{
  "model": "CTC image transcriber",
  "dataset": "numbers of one to four digits printed on busy colour backdrops",
  "train_examples": 295000,
  "image_size": 32,
  "crop_scale_min": 1,
  "horizontal_flip": false,
  "tokenizer": "char",
  "vocab_size": 14,
  "arch": "mlp_mixer",
  "norm": "layernorm",
  "norm_position": "pre",
  "activation": "gelu",
  "mlp_ratio": 2,
  "layer_scale_init": 0.1,
  "parallel_block": false,
  "inner_norm": false,
  "drop_path": 0.1,
  "patch_size": [4, 4],
  "conv_stem": false,
  "layers": 10,
  "width": 512,
  "init": "kaiming_normal",
  "residual_init": "zero_last",
  "optimizer": "muon",
  "muon_scale": "original",
  "lr": 0.03,
  "momentum": 0.95,
  "nesterov": true,
  "orthogonalizer": "polar_express",
  "adamw_lr_other_params": 0.001,
  "steps": 8600,
  "batch_size": 256,
  "epochs": 7.5,
  "lr_schedule": "cosine",
  "final_lr_fraction": 0.05,
  "warmup_steps": 170,
  "weight_decay": 0.004,
  "adamw_weight_decay_other_params": 0.01
}
Rows from block 6 of a small CTC image transcriber, named by matrix and row number. Rows with one number belong to one neuron. Each number is 50 + 10 x the weight over its row's rms, rounded and kept within 0 to 99. All counts start at 0.
After each neuron's rows are labels from the 100 images, of 14848, where the neuron reaches its highest value: "strongest on" is what is common among them. Only what is clearly more common there than usual is listed. The data: numbers of one to four digits printed on busy colour backdrops.
# fc1: MLP up (model.blocks.6.mlp.fc1.weight, 1024x512), inputs 148-221
# fc2: MLP down (model.blocks.6.mlp.fc2.weight, 512x1024, transposed), outputs 148-221

fc1.664:48 47 43 45 54 30 55 34 27 37 59 44 58 55 43 30 52 47 52 40 66 62 51 55 64 28 55 44 43 54 59 53 42 68 52 48 80 56 36 54 44 28 37 27 37 36 39 56 59 71 41 37 46 55 56 32 35 48 42 63 65 38 53 59 58 45 37 26 52 53 45 48 30 45
fc2.664:53 53 48 54 48 42 54 50 40 58 37 58 38 55 48 41 62 23 43 58 48 60 45 60 59 67 59 50 44 60 66 50 43 51 41 63 49 44 63 50 43 41 52 42 70 49 63 44 54 38 53 50 51 66 45 58 60 54 61 48 44 41 70 57 62 46 57 60 38 52 50 34 52 48
strongest on: the digit 8; length: four; last digit: 8; first digit: 8

fc1.157:65 56 62 73 42 49 56 61 51 55 54 41 66 41 40 56 49 47 52 55 43 56 53 43 40 38 39 37 48 39 44 57 45 51 44 51 56 59 54 41 66 50 61 44 41 43 54 48 40 42 56 46 38 49 40 53 51 49 44 51 55 47 55 49 41 55 58 42 42 51 74 45 40 38
fc2.157:43 54 60 51 61 38 44 44 59 43 69 48 45 64 43 54 41 64 44 67 57 29 55 31 51 72 39 41 40 48 56 52 34 29 69 52 55 54 57 41 29 37 52 47 61 68 51 40 55 55 42 17 51 49 51 54 37 59 69 53 46 52 52 48 55 43 62 39 40 39 54 42 42 55
strongest on: length: two; last digit: 0

fc1.679:35 63 68 60 49 51 53 33 59 53 38 56 52 43 57 67 51 43 41 61 34 49 63 60 58 39 48 63 32 49 53 60 75 56 44 37 54 48 55 40 35 45 54 66 61 55 45 30 43 51 44 39 60 52 55 51 50 36 60 62 52 34 44 38 42 38 63 68 47 56 67 51 55 58
fc2.679:63 61 51 52 43 44 46 65 47 45 66 53 43 39 46 45 66 54 45 50 63 29 65 40 27 60 46 45 37 39 36 34 39 50 63 65 44 48 70 59 43 53 48 52 39 49 39 45 43 58 62 58 41 34 36 42 51 59 56 63 36 65 63 45 52 60 48 57 46 33 47 51 64 58
strongest on: length: two; last digit: 9

fc1.74:54 49 41 40 43 37 51 41 66 50 41 63 67 36 73 64 45 57 51 44 50 57 42 37 50 56 57 59 50 52 61 59 60 54 36 47 40 47 59 38 32 64 46 52 43 67 41 49 58 45 56 56 43 64 51 43 39 47 53 37 42 56 63 48 40 54 51 61 58 47 50 55 48 44
fc2.74:68 53 52 34 57 45 53 51 50 66 36 40 40 50 38 54 32 65 65 59 52 40 46 35 57 49 48 47 56 50 40 59 53 77 62 39 72 35 38 48 62 56 63 58 52 52 29 43 51 41 69 44 61 59 50 67 78 51 51 53 40 58 52 59 32 56 46 39 45 60 40 67 46 67
strongest on: the digit 2; length: four; first digit: 2; last digit: 2

fc1.19:60 35 51 40 54 30 63 53 47 37 44 46 50 48 59 44 58 27 64 63 76 60 46 55 36 43 55 62 44 49 51 57 57 57 49 42 72 60 22 65 57 48 61 32 71 43 38 58 48 44 71 58 44 54 38 31 64 54 52 63 52 58 59 58 42 39 40 57 55 65 52 59 37 57
fc2.19:47 53 52 66 55 36 42 35 47 48 45 38 45 47 60 49 58 00 50 50 41 43 62 36 46 63 45 58 46 39 55 54 69 50 50 35 53 42 49 47 34 58 56 23 53 13 38 48 59 50 35 39 51 58 66 60 53 51 56 61 43 48 52 59 35 41 71 42 43 47 46 38 30 41
strongest on: the digit 8; first digit: 8; length: two; last digit: 8

fc1.372:32 63 43 59 39 57 45 52 49 46 64 38 61 68 58 54 44 58 59 38 49 44 58 42 44 39 38 43 59 59 55 51 62 51 56 48 40 45 64 55 62 50 53 57 46 54 36 58 58 48 44 45 61 43 49 61 39 39 58 37 60 40 31 54 64 52 64 38 62 62 32 57 42 57
fc2.372:54 49 42 55 58 42 37 66 40 57 33 60 53 43 36 45 49 59 48 27 54 42 32 43 55 75 56 45 61 50 45 32 54 51 48 68 55 52 48 35 40 47 56 61 56 29 61 61 56 41 59 48 46 48 56 37 51 49 67 70 44 32 46 44 46 43 55 31 51 48 58 46 61 49
strongest on: length: four; the digit 8; the digit 9

fc1.243:45 50 43 47 45 69 63 63 56 65 41 56 46 57 47 52 52 43 58 46 63 52 48 62 61 59 59 35 20 37 42 39 42 44 53 51 40 54 55 50 59 58 48 21 44 56 54 40 61 75 37 56 45 48 36 63 45 43 52 49 55 45 59 48 60 40 52 57 70 25 45 49 52 39
fc2.243:47 55 43 44 39 58 31 44 56 33 63 54 58 60 46 44 59 51 69 55 66 53 45 40 58 47 54 46 38 48 50 47 70 46 59 54 40 45 67 55 43 44 48 39 29 40 42 44 47 39 41 49 21 49 54 39 61 52 53 40 40 58 40 60 64 42 64 47 37 69 58 43 45 45
strongest on: length: four; the digit 5; the digit 4

fc1.335:47 38 56 65 49 48 58 37 41 65 69 62 57 46 43 70 53 35 47 52 51 42 49 42 54 57 51 41 48 65 40 37 44 56 53 59 35 50 51 30 62 48 45 52 57 33 51 67 50 58 43 33 54 55 46 34 54 33 54 46 60 46 56 41 52 56 59 28 45 75 55 45 54 52
fc2.335:37 35 66 45 43 52 44 50 37 46 46 37 43 47 49 21 47 59 43 61 45 43 65 36 42 36 69 52 55 47 39 46 59 36 53 35 61 62 51 53 42 42 61 59 48 41 33 54 67 65 61 58 37 55 45 49 51 49 46 51 48 56 46 54 51 46 50 47 46 36 51 47 43 55
strongest on: length: four; the digit 8

fc1.167:59 56 57 58 41 56 46 52 42 60 53 38 57 48 55 46 68 27 38 55 78 59 27 36 58 55 51 49 54 69 32 56 47 53 51 47 43 49 43 35 36 48 43 53 49 41 52 65 70 40 46 45 55 56 48 56 69 33 63 68 54 40 67 55 32 26 47 37 53 46 47 59 70 59
fc2.167:53 73 58 45 62 29 64 48 69 54 38 52 48 43 47 26 46 46 58 58 60 44 66 54 61 52 52 51 64 50 53 66 54 52 62 52 39 45 38 58 49 68 36 25 46 60 66 50 59 65 58 47 47 49 58 41 51 57 70 50 40 42 44 53 68 50 45 59 62 46 46 35 58 61
strongest on: the digit 8; first digit: 8; last digit: 8

fc1.318:32 48 51 49 74 42 55 46 70 50 56 40 44 50 47 50 51 29 43 36 31 50 46 64 55 51 48 36 52 50 64 59 39 63 65 51 68 56 38 40 58 57 53 48 62 31 57 40 63 39 64 37 58 52 62 72 36 44 40 31 50 43 44 67 45 57 63 48 34 51 43 70 47 51
fc2.318:52 55 57 66 34 33 56 42 55 39 54 49 47 46 52 52 58 58 42 50 31 46 45 59 40 45 50 59 41 49 46 47 34 58 58 47 55 52 59 54 30 58 23 47 54 70 55 25 57 41 45 66 68 57 78 44 68 35 45 72 44 39 37 35 41 70 53 53 59 42 36 62 37 58
strongest on: the digit 8; last digit: 8

fc1.217:52 57 49 70 51 52 38 48 49 48 48 57 56 53 16 58 58 61 52 49 52 39 45 46 54 65 50 47 42 56 59 68 70 29 52 45 55 44 50 46 43 46 58 72 43 48 42 48 53 55 64 60 63 52 25 38 38 82 41 35 56 53 47 51 49 38 34 43 51 66 54 31 55 50
fc2.217:44 54 43 51 48 46 50 43 53 54 65 59 56 68 58 40 49 70 48 70 56 40 64 40 56 48 63 39 51 44 71 39 36 47 43 34 53 65 41 55 46 47 44 39 50 46 47 54 46 49 51 45 61 31 71 69 37 41 46 60 34 46 61 55 31 61 56 36 43 32 33 61 60 49
strongest on: length: four; the digit 2

fc1.687:52 69 53 48 46 53 53 24 37 34 51 43 52 48 46 44 42 46 61 60 46 29 56 39 51 42 70 46 47 64 37 52 55 64 30 46 67 46 52 38 60 49 59 60 60 46 51 41 57 46 49 69 35 70 33 47 46 46 53 44 53 45 41 60 46 50 48 35 52 68 55 59 52 49
fc2.687:43 43 54 41 52 52 52 50 52 53 54 43 41 58 50 49 33 67 56 40 54 44 40 59 55 47 49 53 66 53 45 65 33 43 52 55 41 44 45 55 63 55 43 44 52 53 52 18 46 48 39 43 52 55 63 58 54 46 56 43 55 55 59 47 48 50 62 51 49 35 57 40 40 46
strongest on: length: two

fc1.549:52 55 44 42 54 46 60 56 58 42 60 46 49 40 46 50 46 33 63 64 56 53 40 54 22 55 45 42 31 44 54 55 60 30 43 31 55 41 61 57 63 45 51 43 59 49 62 59 45 50 52 53 47 50 40 49 42 58 65 59 47 55 47 35 39 38 61 46 57 55 49 60 53 47
fc2.549:47 44 38 38 56 54 37 43 42 33 55 34 50 49 34 26 31 43 34 43 33 54 43 54 60 51 52 45 50 46 62 75 47 59 28 81 53 33 43 55 39 47 40 53 28 39 37 52 56 60 45 51 55 53 61 34 54 36 67 34 61 54 33 52 51 59 43 41 51 43 48 44 54 53
strongest on: length: two; the digit 2; last digit: 2

fc1.484:35 55 33 55 53 60 55 50 41 55 57 44 30 60 47 45 48 54 48 64 51 50 35 47 65 43 72 38 38 49 58 38 59 48 44 44 48 56 45 33 47 38 40 41 63 52 54 48 53 60 39 45 38 57 66 42 51 49 48 54 42 42 71 50 43 67 29 51 51 57 60 53 61 41
fc2.484:64 55 51 73 54 33 62 63 51 40 36 44 44 50 49 46 58 48 47 36 45 57 30 60 37 56 52 50 59 46 39 47 41 59 49 50 47 53 50 37 56 47 60 63 36 48 35 47 46 63 56 21 51 60 53 48 25 44 57 43 57 43 34 61 42 52 45 35 59 55 79 65 33 65
strongest on: the digit 2; last digit: 2; first digit: 2

fc1.10:58 54 70 46 50 65 45 40 28 40 65 44 61 53 62 53 49 54 50 69 73 51 49 51 53 72 41 37 53 47 50 40 59 52 46 54 58 46 42 62 58 40 54 46 43 48 59 50 55 47 55 44 44 41 64 59 56 41 44 58 57 22 50 29 49 53 46 30 62 55 39 46 35 46
fc2.10:40 59 68 55 48 51 42 52 48 65 41 65 52 44 42 45 39 30 52 37 55 54 32 46 56 57 76 50 46 54 62 57 46 54 56 49 46 41 35 52 45 49 44 49 58 24 46 31 48 46 42 53 49 59 54 45 58 63 51 47 49 45 44 58 51 37 57 56 51 49 50 46 45 49
strongest on: the digit 8; last digit: 8; first digit: 8

fc1.203:63 46 61 70 40 52 44 45 56 43 54 56 46 50 56 30 40 25 25 68 53 60 45 32 55 54 49 62 58 63 66 66 57 62 48 46 66 49 53 43 77 48 69 58 50 35 48 51 55 53 39 61 55 53 55 62 19 50 50 50 50 34 46 50 37 25 54 55 64 57 50 55 45 34
fc2.203:58 37 48 54 62 36 53 50 40 39 63 47 50 47 36 46 39 44 50 50 47 57 46 49 60 37 59 48 57 56 46 54 52 64 45 63 51 45 61 58 58 37 44 53 71 48 50 59 45 55 61 40 39 55 57 54 64 38 61 65 51 52 71 37 66 62 49 44 56 40 40 50 37 66
strongest on: the digit 8; length: four; first digit: 8; last digit: 8

fc1.249:57 60 49 42 51 59 27 40 56 54 41 47 44 40 25 51 47 59 60 56 53 62 61 57 58 54 57 60 42 40 41 46 58 50 63 53 43 43 46 57 41 57 65 60 47 63 54 52 48 47 42 61 42 54 52 30 53 55 34 56 49 59 59 34 25 41 58 22 60 47 45 51 45 60
fc2.249:50 63 52 49 58 47 50 39 54 38 39 54 72 56 50 47 43 33 57 72 50 42 41 39 30 58 56 51 55 46 62 39 64 43 59 65 68 45 50 41 41 59 63 48 45 34 56 71 31 60 49 33 51 42 52 54 62 50 35 30 50 70 47 69 39 48 34 56 52 65 42 59 53 36
strongest on: the digit 8; last digit: 8; first digit: 8

fc1.46:66 39 46 30 46 57 87 32 56 48 52 44 36 54 66 54 37 48 42 55 44 44 49 49 49 58 58 32 56 58 32 63 43 52 67 53 61 60 42 36 48 50 47 54 49 48 55 58 33 45 61 44 65 50 62 43 51 41 48 60 51 43 50 56 52 58 43 57 68 61 56 51 61 69
fc2.46:79 57 67 42 41 51 26 45 58 39 43 57 65 48 57 56 37 44 53 59 43 41 31 71 63 46 69 44 40 45 59 41 36 43 28 56 51 60 54 51 53 63 62 60 68 46 57 55 35 48 36 32 41 57 57 44 56 33 61 55 44 27 57 72 45 58 40 33 43 33 58 55 52 35
strongest on: the digit 2; length: four